{
  "train_examples": 39062,
  "tokenizer": "word",
  "loss": "softmax",
  "embed_dim": 128,
  "encoder_num_experts": 8,
  "encoder_experts_per_token": 2,
  "text_encoder_norm": "layernorm",
  "text_encoder_expert_mlp_ratio": 0.5,
  "optimizer": "muon",
  "learning_rate": 0.031,
  "momentum": 0.95,
  "orthogonalizer": "newton_schulz_5",
  "adamw_lr_other_params": 0.0026,
  "warmup_steps": 340
}
Rows from block 3 of the audio encoder of a small contrastive audio-text model, named by matrix and row number. Rows with one number within an expert belong to one neuron, the router's apart. Each number is 128 + 32 x the weight over its row's rms, rounded and kept within 0 to 255. All counts start at 0. Numbers have three digits each. After the name is the row's rms in percent of the matrix's.
Before each expert's rows are labels from the 100 clips, of 14848, where the router gives the expert most weight on average: "loudest band" is the band of the loudest frequency at the time of the peak; "top examples" is what is common among them. Only what is clearly more common there than usual is listed. The data: songs of 200 made-up bird species, synthesised, often over outdoor noise.
# router: router (encoder.blocks.3.mlp.router.weight, 8x384, trained with AdamW), inputs 0-95
# up: expert up (encoder.blocks.3.mlp.up, 8x384x384), inputs 0-95
# down: expert down (encoder.blocks.3.mlp.down, 8x384x384, transposed), outputs 0-95

# expert 2
loudest band: 2000 to 4000 Hz
top examples: reverberation; text has "room"; text has "reverberant"; steady whistle
router.2 087:123188220117128147125156140119139118107117148147141157074144113138117169131170143181128094161109140158123149185167121142102123111161072095073103137135091160159141142106136166105131099095120133105131132168146126100148128093139103087099082202154119136096139134153154113135168151116121097102
up.16 098:125107129120129161133173138159124139121119172087167143145124105091145130196099195145140138132176120081144117146116137094097122137105157143111140122117142088137131146114090114120127153168149101120170122119089053137172172126120091123110135146119131139148067070084098151136153156101069072097
down.16 105:122154120122134159113147175081115146108166143153149109119151146079231139101157130107131105069155142081143147113118127079111163159104205144149128138135157147128129171100157110082077077136167111093136156102090156133170154122130114172217102136158108118115113133122102134150137099135125123123
up.17 097:124116189146134160147053088052128108120130146090113140194124150142154125073079130132101119057143121145190131095099051116110181134105124124122180127109114179115113140142077082095128111095120065092135118104123150166123160137146168164108109177126135108107133185217136104082111163116111158188
down.17 101:096111123139146149170136157205127156101119115176156134124157076105129109160086163146103137131190083140185079138097102143103213109179128169158107142119093155124147090138106101185094114133116159097125118158180147067102124097136108118130102108198183105176126185158127114145122114101124105154
up.18 104:120101122072123116122153125139127100103126085179157167139122133097154104156076088128195134157104135138171057075171162135092093116079123107093177155179126182114117148082096177153122100125094110132125124155129156162171178100121156189125070113095133148091184121135142080134137109124147126168
down.18 102:087116141144145109119145157082139135122190122131175142087161252154108163139163183194102134095104151095086113112130137097135120146123117075153185160119140168182132114140096106092115066116149164097168063123116135153166147151165157152134097164176116047152132131146167106113148143090073135149
up.19 089:143077110164125128106140168153124118109144138135095117107161193143056164099117096154116102104178102187117101167174061105093099114113170115093104142099045150167096199132155071136124114112189178111144124065136184110184084138069199147129141110121098088118129157094178144114120135149115183134
down.19 095:142118136141092132152098167182154179184078192134125075126098128096121085105143134109124121111143115160188071032097129127162128103091083096106107088092151106201151113116152135124142161137084178083092152145115119195163159123149107111060144125141145147146100129087159118128118186147167151200
up.20 083:102130121169130119100093115167122119087115171065191118183089156115102134114068127148156126162154189129105156122124095088136158130153117128118148096142145069091130163104161102093128115081137153161132128180123143136093123107073103145090160131118145099102145126054142148090119132142059098083
down.20 084:113154104111200180089102134138104108076160156148124149118157157120025134116117147140115136143162027114190128074170145124156144194138147075107122176113082103130111108068095146160123136180175131141068100106087140129084140129084166159097167120103174079103059133154125079109114168127100094127
up.21 117:133202134125131096124101138118124064146130109123166143144115123137105082138085121166114134143116143095158135130146112086104159134184138106104118067097126170115119142109098128139129159148130144095114120142116172115153111121153137072189086161091135165127161145138032179108099116154079082096
down.21 113:105123176089109120155142150132115147157118121184109087161165126108128109143110140140113153197130117118122132124151107099074101089102150157072116085074118169091166148150178154095125134114106091127110123147163107131131115118100089143184103076122129152154172141098084117100040176101182094090
up.22 102:125164081175119099193101130155119125143167122096157139152163107052132137125187104104130105132126136148084143135116098131093147138103201144105103201085120173056175139143140171102129153092070095137195127132097113124118142122206118134160123157115124158120169078105087125104139141055092108105
down.22 105:162067108120110145069100119150147106042143131172176105128100109144137117161124122128094134155093171145089092123115128104131167115115141098149134132181163103169040108138158065177141113180099153145156085137116100132088148105125124130165148148070059138168148140125209126089134150134141146183
up.23 107:125140091118126186140111149107129117168122109071137147144168122136105173164090131191056122043132115157112139159098156159136094133115119153103108083126120150147092088125101100154125117106204170102118122158124165177154165139117142099100161099112153139107128088091099123118144141139145106164
down.23 102:112130115080186100155124131133147136138093155155105175159159156096111152125132157176145111180108130101200116079073091157108115177130086092095148157052129126146172163089124117155100079075084155114121144106108119134103136122150150142166089105162148115153167108137162117115115131141107121120
up.24 094:099055114162136107116094150104126158163104105125075090145070141137164125121101106091178116120000134123074181133108084112120182102123129156102056161160092106109114163114167117135127092123100127118139131136150119098080153096154133096143168181116101121115131192083084133118147136082110099115
down.24 099:167176104132176122102185113136162142122149127063125175154101133084122133106129150174138149124183128112101141141145227115131165138137073074118102131111098156135105181160159160107183120135097174112169116116108148099147125133101170178198162128101190136177117149120151116086168168147125101173
up.25 100:116184119123128135105099187114122096120125136100156140183167155106176093088160115108162114170175179163154183091165063106142096115098153216109135141124108097176066164143130059133127156124113112125159134165100185091137141107084161079150116129147141102104133197090073189127075149168136143099
down.25 097:069141120146061081109082136132122142110133095081096144125111110057133124142154077175135083083128111136084122096112137118112127117215119126135097080186125148086164146167086049166120124111062116152096126074122139111121137133101103182176133090139110159104131091122140101137078141125100121134
up.26 109:130130211185127180130151140091132153121094116092106119163157151113087140088089160137065132123067144086127083139144185143116137114149155137113043133120124126122148098120117122112130108161172144163159132224138125109098098134146089165105158127152150076159094119091111137127136139093101156099
down.26 111:090151126067095103109068084123122175123144061146107082087092101119132128194120163135131099195131149128091130130108109078144154111103042142148137140130080151080124104192168114139103125118073118174135093117140125156132057154156166156107099136108109136107122167134097173183189084176200174112
up.27 108:149142069145128172050081144099133161157141145140111120083051169121124192103081116065140115211141213084138107116129099166100110118089069138132056075154097165138178058142096116195128129202107152120036128146105064129080149192180163096169071123142146136116154117090120130082193157120120095098
down.27 106:116143135165182099146186096108137115178117113061113107127160121179123108161176150202102170068148099150113080118070127087135180122134140135089166162120165147110146151147137163146077115133083098120117119178111161168053124105132151153139126170094115089056138097206129104092122097093076118086

# expert 7
loudest band: 2000 to 4000 Hz
top examples: reverberation; text has "room"; text has "reverberant"; high song
router.7 103:126167126107131173042134145170122102114149075180158122173138114124126154085135116109121128146121136110137204143136153091119121133153132114158127191166091144158191076146155134089126119164081115146134121090139142135152201120135123141082132087157098112184154151111091104112161135123081151169
up.0 106:140125148184124114163115067101123167143181117170138120087120147096112177223127123088140121116086101087153123142191174147109148128108083186043072137118157157114158073116196116131130113156133114149139130100146168170071173120121131132108148146226092081148094055105148124191126163059085139147
down.0 105:068168142133131064106117109177146058058131089202138089117174183132093067129143190127205138120084113131157165127044120130099116133098153112180148139089112069111115147109136155120130126075152136125175161121151124067150205128078132056148154101078122127170131151162128131084140132166135151068
up.1 078:132185107080122078178149102075124144131142141115080122058136169193106192156138122116110137154128120092083188128143181133145198130169150105110181071157182129118118159130120147119129180118143169108093128141121169183147103107142072139129151094156089121115095084104201057143080151118136140076
down.1 081:166090145119193100086151149110062099105200092102145102175152074113145182110083081188153163127057157108066114125152121076118086179187131077117118214123081091155162159123105179143128144115176055107126134087130152111185107112142146128065142109098147133142142115139138118141138105095196150121
up.2 101:116147125190122149136102165136128130070168072055138158102121205084135139081167128134087123123175168106179144133166141083141117124049124114103153169177131164077114140133091104128133132139203163107133131081152155198142119142146127176211082120139122181066156104147120115131127148094112137116
down.2 097:128180144136117126122163105137155111095117131175094098195147105087049098137166108106080094113161101072143143112156124111135129142164138098149151157107154125152107152141118126170096114112089087142126115064084064065133159109175072121085140167126158125142166149165115158173130111138156112093
up.3 110:135153085158122104201157121153128170127136070088147136111134139091102118141077067148170133106178192070127111142120079175131070139091139123106177126120103172185127119124146179075127111127119177095092133143129122147111088109105144175127143112083131123127167144106105174144191091111062098103
down.3 104:143127120164134120135122131148096088137084147157085131149122183066158101077089136102101145099150128096129049214126148131126127137117143134136182162136131107090063072167083122154106124142187165127187125106130169149166185100131120156186189131180069181135109126101111123094087158158144140171
up.4 105:143155144145128093086190143067127106099164161173148141144080104125139137154086080099078129180131113135144104123164199072142099119141165128136172051108092066107110108110089130147126100096088087105079134135152105142139169102184170109153071110120161149139160105099151132094135127069122102114
down.4 110:112135151135178147187145140103167202171146093170182140123165135120170156099099167181113168176132119130095157117110077117127107109163137141123121133125121116149162161108084105122143090111121098146151151178132179066087149176117132123068093115098160180192075107103094104120156158079101194189
up.5 112:126097132186126103168113191187125166114131128118128115098118107196175162147167109077147136151192135139138090115145125116126184119072143149152136089148132131157178141118103143152125104168119186116124127144094072135085129160164119109132130116102122101135160147125229134115109110095139138167
down.5 107:142158143194107110159101099103127157127138140113129117176023143089151168188192145183116135133220186160056093154146096117108143116121131161097133138139133084072097164157136087099089150104119067174111118171174142106116107125088126125120129129175089129188125118067085077154187155069101174169
up.6 104:116138141120132122120126136141126121154100119122144155099131127162113136102109095144090126080169138180081102139132128122096153127131190089094182061065081146099130074132166117133124107118087157121118135124146081235121106128116111114173156161210166160099129117135153129112113086150141143125
down.6 102:064085129086119124128134125073180169139134113173124145168174118132205134125172160114112124151120089137116099130134094113087119113104153109109112141141124177143094164123091130103159129185115205165141145137205072111123050155103127106074087108094162113118103194142108086094125026119113180117
up.7 107:120126049140126083251126096121122074081177112153132145103190139151106127122194183133130119221132134192115129110107107148124072133111177104109120137124186157170150135111107086098123193155158171129103126161136180125130129112201128131166124087106127120145084152087161114139070107147095135069
down.7 102:092144121167119159083137163079113134093065148101140110143117143145108114126159103155118167169164084169136127139158100093125183143146109103142102131083098116106122112064092127171101179142149162103141163189113088094126095102099162140146177115169120194127185185154115099156126116126135172159
up.8 112:114116072104130170108119126122127109127128145155134118111155129087115075097131157124041115143092034113100098110102040172075139119055137115066166149145141164165165112130151143184132134155201115167061126087132063086132213113152107183173112131174106148096128191169123100151143075133166141139
down.8 107:142134126165167164136131136165109110126153151123108122154138073135149126101138117129142130129153153115172077167165133098106123117144107136143151142156111144102089070158134109126094104125101131149187120161100151138128130145138168149111147104135114120116157150128095127158102116173123098119
up.9 101:136051135151124148049120157089131154141153144161157095123157159099144121154177093146204129143110087138100163090155067046135073124098147142119134147122153108109153089107099154169126035117179118077090128143102043110158102120118067187034107187159061079140143138037075116195116138150112136103
down.9 097:099136073167104170140156151194122124172071126153129184071068152122156125103138145063117140102129145132155114163172090166104096141109166117153069119168131172124113146102152133114177113160164052140158092101157152150107150103162121134157164122093111146179140114091187142089115119153170151073
up.10 100:134140139133126136103128161131129094160130135107126111209149114147152099160150126124124141126150153186177083104155087105158208107121141156129053084103137086097097095122079120140130115151042182163110128136152067098160114131131153145178114154111174166118136128113124142194134149137108152113
down.10 101:214096140128096124148101125142152160191150173106204139086154174102155089135121135131116057105177168121117154148146098167118129098144046160088162171109115116041142148153161112103118095096121153087118136188126092108160066123127078133114134145081143118097156119131109134112079092162128131173
up.11 108:137102108126131124144164169170129110127136178148129164127167162096166157074123159174134144159099128110163123179146127092162120138122177144180183065136164072180125092127132131159125142170100096184173129163103169133140146147110123195154132144185052086118110111131198089095160132150105131106
down.11 105:130130084006134161113172135130097112160143138106097113094209175116129169149129102095139082128133193128065123053094163177148102089102120064103167131138135115120118139117160140132108107186111150154107125128194134153205158105152129149145122096155147208143105168175067087103137093140128096150

# expert 0
loudest band: 500 to 1000 Hz
top examples: pitch: low; steady whistle; first syllable: steady whistle
router.0 101:129104133143132130187072125152107110132157120091169142190148203109158128181071166085092135067178134144116153141170159180152126104095117097158086149122115108112080128116155128209136114138179141144144125137087156136138089141071154145154142134128115153128124139096150123101085109184214113141
up.16 100:136150126207134145121127094198129100177113119105149095076119092127111068081156163110106139150137164078133158113111138064147107159133123161096090125176141155075137145110085142158130071152137139129116126072121184130173102143103053123151081170120146162148149100108099135133122155096126119122
down.16 102:180151137133108139102068132164113159130162122161146090156138114123104120147193126117138086160150131069065135165105196124106086167092166095154178168102153091117113148121107119128187111140111138166128152185127085134170122119168147138136164154112149121139114144153130101099122150129101085098
up.17 086:127131153131126162137142093137127134150153095153125132126133062139141093179064111164098147167156103134076145107104117147142167128144161132112108186120176153069150105125159099108120110123116136164168127084109188123171134106172151077117112197115054083147123079077106132115058119104153135128
down.17 090:122154168072093080079123144151138081116137117196064102070150131111121071170144126161099115097133112128102173170098111132106145117204110185188153152152066087138148147177171104107116158154147104148199104111102156129148176108160139155136134137145089156090113136113106124143126157105142099092
up.18 107:147119159155130120113137158153132128081153111073150138115150144127133094156152163135146124132080145142108140115104130142122132124093115138239088163110155096181173081135075087118131203149087143140160130036104062162099072174103091124092096140076120091122098083167068074122143124164212144157
down.18 113:113093119149158054165114085124114115113182139134146068130040150154116154111148098123070116185111045152132128042198170120116135154158095143106128130136143131120128156080156142111105146125134138122180147080147097157144143135100104113146050137125136073161072166171142119126128092102088210149
up.19 103:128098156134129076148099138115132098137119122108154134137108093124116118134127157114156129131078127159047116146151134173113139128119111084121142154111085128197081114140137095068128163147107076114126126137143110117142073143182112120049107138102144138073115131130103120120083117118168097165
down.19 114:126186129119153144123145097111180135178115124158104151132104155151163127154137187103123093161124118137141093139113145170105154129141062087170087118083122108140099112094132121134184086116174204087125132112076128081134126139118198117148147143120127094108173166077143118142088103130203109114
up.20 106:135138119176132093194102103090125104152155142096106085151103097056098131085116191131091122157089106153128172100104120138115144136157082103165088123110080130109089168125155123178123094073126144142116124189095159170149133135096082158157073085098172147111135082082141166126045147123088114102
down.20 101:146137120083180145099178153160135157131101118114134152097140173085182121118099087054090151160161092124128102123139092092104050120155084148142119053102180125098143122147167128119166187137129115106098086089109169129113106091127065103112213091151107111158106155168134097105151160132189156169
up.21 085:128118136119133138101132152176125128165117125062041106178126099108047161087146100177119124152140144154144081136118138129140149121183107198127120143134129168127102156125135144135127135135097127086051132134093099178104131131153099160157077077170171093139114139099171112103153144138124127114
down.21 091:135127134082109168186146147096070081148109141134111092096127154161153115063107055130119110124095158079106154058135062147140107127141124097101128161102121066192138081071164153134101127135151131119162147153117209116150171126113188107131153082152118141088169136152096091135140104088184101085
up.22 110:146105107120123138062152140100129138107122126174125100135117222118114117111103199135105129113147140094142178165170147088110146130139087026121097134123142077184109127152122103106126130160111165125135130095143139080078159141062103172088189163137079113117144162236151124083121122172157144133
down.22 111:134103111114133121121116128107067127093141129138114101102135198101184085134115106164101112137123166161132162163114113166132126137132123108156092131150130105105224209182157145118126158166103054167156119125094149111067132177121119104141104155144116173042169189035072126113099146144117141146
up.23 109:123142128163125136097098137085121191157110107144090118124157159131123119162079192083089149096192136114094124146137102117139098136142109117221111141162147100119119103129141052172127083148103179098125124165135099155096150138096123047096136158139204098130086129115071085071066165147121121146
down.23 105:107147148176164149130090120143112096117189150126159183113060118078175083088145136138177160111080140122137132181060095102094091118158155148094114125094105129091120131148211179107174132174188128134114140159105083164106114158114112149194097157157122146139097083149115136131183129099106144164
up.24 078:152122116114127132126142123099121152117107152132126107107167131133092189128146102113106151132159142163158072043158142123125106112163118085174135134146131122137108151130078138100129080069164167214151127106105115106106119128136145079118134073102100096142073142087144211185135192124154118109
down.24 080:094137117103090143117176110122118098106117160109120133146111161122123083145180053143155100148143080109140103164132116151061140071102123100122167131179123119192149143110193161134120140024144117169106146137168119105116111070113165136158084127149137139091127052155154122176137146088133102157
up.25 082:121192089134133116127112152073131157154138152115124122126164157071064178066188090167111142147147138140127127133069184121112118112095109144156153080156134116141126198129163160131128132125138125105138126208136172120076042149147171146176157148111143106129148125137168055104116192131168115117
down.25 080:130134161137145131114127158097133143111156094177202101126166149135112161148117131190171149122089112117166127115121085128115130153126137123159175132087085090215136072125097110095061102101093156201119131187090147116163164100130218145103191102154183080121128115165120169123194142144166136101
up.26 111:126106140094126143195110146134134096112105123122099124176146131091084225102157141136021142152162121127122086118157159165157072126142099078090119126169117121170131134126127149177131118178100131152122126056190149115136055114169128130077148105180082065146132148161100162121155128100142123121
down.26 105:116095134131102047093103163126094107141178172082080103069129094128107158131149144181154117122146165138186097148087146160042162112113184117075145109139139103099158117078121116157106123114084119094163163137072119151098102113131113038167136126188105107091127153134116101149129140148120112169
up.27 105:117107086181130117170069122122126121118168099082124121120146135148088082090148144121117149147096133139175189132190147153130096127106178178133074180122129125193116148139150174134128146162118107143136131104119123096157098151144073126096082095176108125120094143085125143061152101159084127168
down.27 102:082135118139085181103055060159187144156137126145148168093086086112126161159150077120109142101173175101150119085080196113177140164119055144156122146175138133178118105118074133128114072129179139190159140102150131127121130095106176122072127181148190123132075140125170141177145086100078149155

# expert 3
loudest band: 500 to 1000 Hz; 1000 to 2000 Hz
top examples: reverberation; text has "room"; text has "reverberant"; pitch: low
router.3 107:128171089108128158099169143122133184171138142172081124107129169133177110150145079182193135181120095102123124117144155098149164108164236149110187084127170157112158178108157126101128135162130134124148125128132088182087124092114154165228129149186177188119121081175099178201149125094111138115
up.0 092:145104144143128148124151216120130104132089092065112143180091134131118104151070149095137117196105051124093160150120132111126163139138144091121095132116135186157056188129124125176129144117110179154086126117106075127148110124134130109099101125106119149106195213114093106146109124141124105082
down.0 097:101155116158116106154170123124187194162092070179147101135120153121129105153169082139132138055128139152131093210160128132076120125111085101107108165144133148083168145159114126158133103195114121122113113171174210085168156160138164172088090130102160098111079097148086157100156123182148082108
up.1 103:136119118082129249128135139131131139136131109118068113141090144164100150054189120132109108162128105102122112134141087147110099141152093128137066102132123129076093083147112135111130162074183077140143124127104091156152163176153096057151183131164099144150164194109100090187120101106098157181
down.1 108:116065083091188138133154108111098098098104115198077130151198147158152099125151158105117162101151079133057120160136143154143109099122138108158144128127078144167111152143133136058142163146132087095117118120128131143126114130124104187142178051115127157153155102118167163181130179081130163136
up.2 112:152163150144129209178120118131129152128131079076134129094121096129167132098134124185155147135158177119173101124121148097153131137134187115167128175118079135177126120128111127159131141170134093125120125155133158122148176138120118145165160124118159151152168193111214128118159111046103050131
down.2 112:073133118142117089130070092072042191117124149133107172084093132080123149115124086123124083157208127107168082152178108121162203164094143138113123098142176089153097161149090116150083109176100176111099125141150144202118085179202092093110148130153140129165122102127160128124089141101151229155
up.3 102:113162211083129160110183125162130081137078134102123126168206125104140177096153149092135127108131099121173112153179050177117127126116173126037141081164101177119092201150093148132126132113133064090182134183169167150132092156127108116133164143086143133170080160189157159149134089140159147126
down.3 105:146129156170105156131170150097164155094160130154109121164152168146147037184097109108122073171204177121103160137119141195164140115123098115089110163104122106138167151106118153115184096097156093109182067171161113117126139109154091124180097164131135126086132172106110148089100170119101112113
up.4 089:136109162142125216148164103102126121153111081137147134104119140174094132117097150155125133067132090093147153116162109026143075129154121126108099123127127162041090123110091091127129148152161126112157124131117122074084118121147133118152127141059083131125086106095086118175123128135172119172
down.4 090:042107157175129168140084166102084115116154170137181115095066138142174136104160186137085093192071083110125124133116153127108151161126178115155141089119137118162121062132121206182154161135097069087075116093047067110178110124068120138122107134104156157147143133120127192100081087096101094085
up.5 099:140131111118127144195071145077126118130142110085159130086080154172104205121188145131124126153160030073131120105092180085156063137134240158166083183072075086216147138114101193132132089118095111115169126085148199159146121166139110172116096144121182134119141142153162097108077100128139151121
down.5 100:140160113081109097074163105155089155124131127121136123085126130116093136184111145123184132097088115106082135127120180145072129125110149154157107106134195203090115159157116134097123055152107105165141124102112135150162145129092122163153080087096191154144146119098117131183214110130127087063
up.6 106:131080121141131199180113101170125195168133108106104126095097091150170138115142192140105119142161098147159147174187147157114142136083086124203069139117090039153146125157111151082125177075061108136076121091097157120169131113101146131131132137098139109116098063097106216064117105136143176137
down.6 101:116177135100154158067145154116112119117126131135153145124130140140135139082041090197161137059152135082065137149052170093130134088163116185127127099169178161136174157149093136164144082184084184126112117136146166135156103210126082164170088116152121158139124124212079144141090125094122149131
up.7 089:136082144113130144139097115115128155144142151137221131180163124135108131112074161193187130156075171146124112093137150120159068128149060152056095085121104137121138141139100133164126143105113215124086128132213150155159079091131056100117129071153153065143184151133114087098122121114076102172
down.7 092:159145152168136122124165126080197108154108133202093155153090137087133138106165073060169106080134119139134124114118130050103159135084173152094155121135169104130117121185191101157141142107116140096119112174152154137124107151154161157113109104209157118141072116137162083095081117155122163116
up.8 100:130086136131128126081117128131126146056128080072155141139160180172086105130097103127088098106093163077126129129148070118147144133118146091134126098125142144084086119094121169123127156115135057182128128120118129076124136118117165146131110142165049032142103153115177075107141109125153149176
down.8 102:158158135131163132114131170157127090153118122134168129097084111109112147137120141205152150134165112146176112132180137053125113113131171128169119128178085143170109137148085140103088141179141139098031154160128116095110110130120095125133128160178176182132146149122117107134138136104186027148
up.9 074:130102114078130151118116109100133102201132141128122112196158103120079173101153153142172126132201095099122112159100144131165127125171156100111102144109110168142117142131092100144126122125090142147147132102129124096112175127123088107130107142122119097113132079168052096160164136073163169139
down.9 077:084139146090085173161143174138100111069116113134091145159153124171109132143109150176101161159103070103180176135155088138110171166139157106163111141135128123141125159159160127141169073110127161166131200155173103130123082193128147197088137152159119094133139190132128150132194090150076128122
up.10 094:136172152062128126138162148211130140042085145090180137149125075165124164135115054166109145131128007162126168137128090059130099106125145137114143117109182130144050144130169192094126102165144145114085127166153204104135116153103114082097169105072140089120134062180165137080183098145082144198
down.10 092:128102136092138107145082095091146052155110123163133167139090126160130157128132072143168122137075142149129076186116117118096145109129150133149090122186097095119060173106139117107132122209130142108134179128132077104165128119124118088157101122133143161106183172129077072090096128075085103071
up.11 102:130119183091125151150118199139132168129116139116174114134089141134185103134154112101067133124065097132121150081109111102122162129137067137133163203134149130124119137129146104105129113136173167085087135141167130155112159115095129106144158179132133147131166105163158145139162107168104117131
down.11 107:140149118124125122130119138119106140196079138155115085104125062109078177103148188113128068123126108136106154159177132171048128086121112079118103181102128166118109162134164135114136143060112157088096161107109120175084142122207112168178159169131121105178143122150139138131163184117112173123

# expert 4
loudest band: 4000 to 8000 Hz
top examples: thin (high-pass); click; first syllable: click
router.4 091:129059149104123081164136086107129113105096127117106137119115077111081083147133149076139157081133090103195092088100146157154102143115112121128135080135127105161108146149088137100132139102112138113111129097206070109104123102173074060120107069062105100135112161111126089125126104123137134123
up.16 107:113124149113133162155093106198128182148148154139079114128144128152088054126182099095101113156115101169241076136171151155132143137121119129186042115144115121111173176115115172152128142057120099153127124109111177142163117087085109144146111134170170095176149093134156152141125064137151134124
down.16 103:113129103084154075157146099155131107153062065138084177121129169154110096082135117116145159147087134088132162108099146111170107076103130108185136136114090091135151087129132175135176140153128174096059165163142135098154099106121135141079148112125137138195172134138133097152102145151151139102
up.17 107:143081073189126198136159150137129151177096177038110139170123208188139165109171120135134117156165213133113126135144090134143156129148120109165113184152157120144089137109047149152130090096057092080099131107178198087077099161106095139182132163093129120106059175188026085158114127182131119132
down.17 103:098114134148126163070185104101144152178106150147168129167123119164129142131101156068140136150139106141123139125094082121122151123145070125144121111110142087227120127154161171114111137118168092120067201134144162136095134137151124112095091094182109076139149101142145165083106128142069163082
up.18 062:139172094091119107099077140183125149132118151078137166140051175118135156163076097145126147099153125130114118098113111093079161104125129095178106128149075071183150124102038189117126129136125101113178126138121092099149084141135100121097092167092088124118149148123089115113139130098158147169
down.18 062:155099083103142120072072089106119112186102111124158175088128094169134107113069211135109164124127117120132154151172109092156110081122122143082110115120156103097085093171170096157175098172082097178156151132091106150149175155157093082143076135176125130135157169164159088099138131104100133080
up.19 096:139100203172136070118117087064131054156192092102128128166081130152133091142153100114118130108163201143064159128160091122144141107110126140143075127151083147132142104134184089100133086096101100137030132157156119134147114085117143151112148087118112136151133072150125111130095150155150139118
down.19 110:155152111105178173096135143116113110099146128112118115074130137136110159167145138160100065136167148137164161121149110088118112100151167161124110110145153149182161157125124184102066103133158143119187106130099112098142190120133166128098153115233161087146142108121082159129122120149123077096
up.20 100:163139129133126108077155131120126139092115093076161111119160134151136137161098117124125129116180109117124109091082139120139117133064140134099166111175140111185083134132136181052134130125088125100077126132142134140146101127101141117120113159131107176109186133112153062137170095131114103120
down.20 096:202117138140169135090126113143154159147134093132107150158077100108104103083124214110181107118155079101053063143095126117099168110114149165145113132109142134113177122076208124091141121160112149130148171153079144140068152124107155146061165063128069092142131156147122108155130158171146112207
up.21 056:127162089173128132106122117176127121106138170145163126168119102131094124116114049165094115080182085144059070123094118057175148130150164135168186135126164190104160109105115087098131080129015125214124133122173087102087141079103120142126138146194148114123101088122107135091099105126119126095
down.21 056:110110149076156124145132108167132138150149161130159179092158144137204161145102120187137115123165078104070112173134104178138117119115062140108172117093147122051111116102140121118153190107162126099171141120137124159139146130099128070126141123143100147072115137121135143108189073142163135164
up.22 091:117145143084124144137143132147125181114127186151187157195158127102089125098198093112171134058127143077092190098185068074108150122132131089110135134102167081070138138115170173175131126061088140150045129103158112187123118126173162077152140131121053168136166139170125189149108124160122137152
down.22 090:110118137138112129118067152145118159157138178092098080158092066134166172199096143083033118105094167118112126149138140198116146122110136113135156079121164144128080110118129109192135116209128089135101163151117156142069114117116134115143147099108180148121112125179096144158094086133154101114
up.23 113:120083108140132135160108123158127106119100172075103157142101165136194099162165111134163117067177159126103124097113107144113131108104154140151118119129169074101109124090162117164127084119179153121087123196111095187070167098162110113167111104119191153148112119087069118105147106146141145168
down.23 113:132154132140101127130158148094105097135099109140182121097129185095112189135138121128123126134119126115128118142044078080121097122153162130117096104147140154132064140095168070115121113118148124116103134122121091134118140113126118113226094134118108078139116149103075093093140160132134140053
up.24 108:102115109141130052132113105126127124181109177174138114139188090092143088085052163065103104120143125104072079144101105158123138105063168182125067140087132081106100133121139088118129101084096100150128137103082124140047099080089084096162149115105109106100106117097047151092103186081130084157
down.24 110:211154086141133142133163125084138092160124092139157100103089156144080139116109158121174163138153161104152135137169129159122126074156086126183125195165141034173161148170073110099152190117126126126154135195099167096078129141071170090173100156166127183161151122126097188112177102131125133142
up.25 093:136172141118124155105102150067128180125114115104101134149116165135098192062154113153091145059138080115139062091132098157160130137132167117124148107091164090134119164097143146149129123145175100091102129149137134161156074102064185089214111101132141193139054155119151132144092114152151167141
down.25 095:156157100168129044145123092132114163088089192155149171112095077131127064154171132092107191106166231120130124150103123150120156113062100134178089127148146089144070181172125092126106152121095054124123126127097109141084112162169125091129104084151095074046136147103094126065044095131155172114
up.26 101:145119200106130094103088115105127147135125162145138108074108087168116143120161148108083119136149177098092165156161068144115114135084148131095131135138121154123058139138086107157123132093109110163147129150220187161137121130142132105168115133169150128120151122062166190166088116192105136104
down.26 099:098095085109099121106112145168101165145060133141135199124126176142125116072141134162083106104136171140145153140093177109100127108133059200046145119138149116100126104062128101144099165099123136096077040096132134090135173159158182152177062156115184138107136138142091161121082109105132150127
up.27 099:112103147104130123144126142099128146128118113177028097147095138173114084120125138124138127151117082143188155129121162152114133136150132112065095085179087183113035175111117113159129086128170204099187124084107044182173172142162139147128159158178154104129081137121148089142127143171189159121
down.27 099:154140132099135166133127149121203116148067204105125117125174089120161119130149098136195126165170180125127102115138150130140133153101059120097123154165175067124182065182131148119153161100081122170116120118076176151148104152088101095078134076091060145080142103077075108083174088123097150118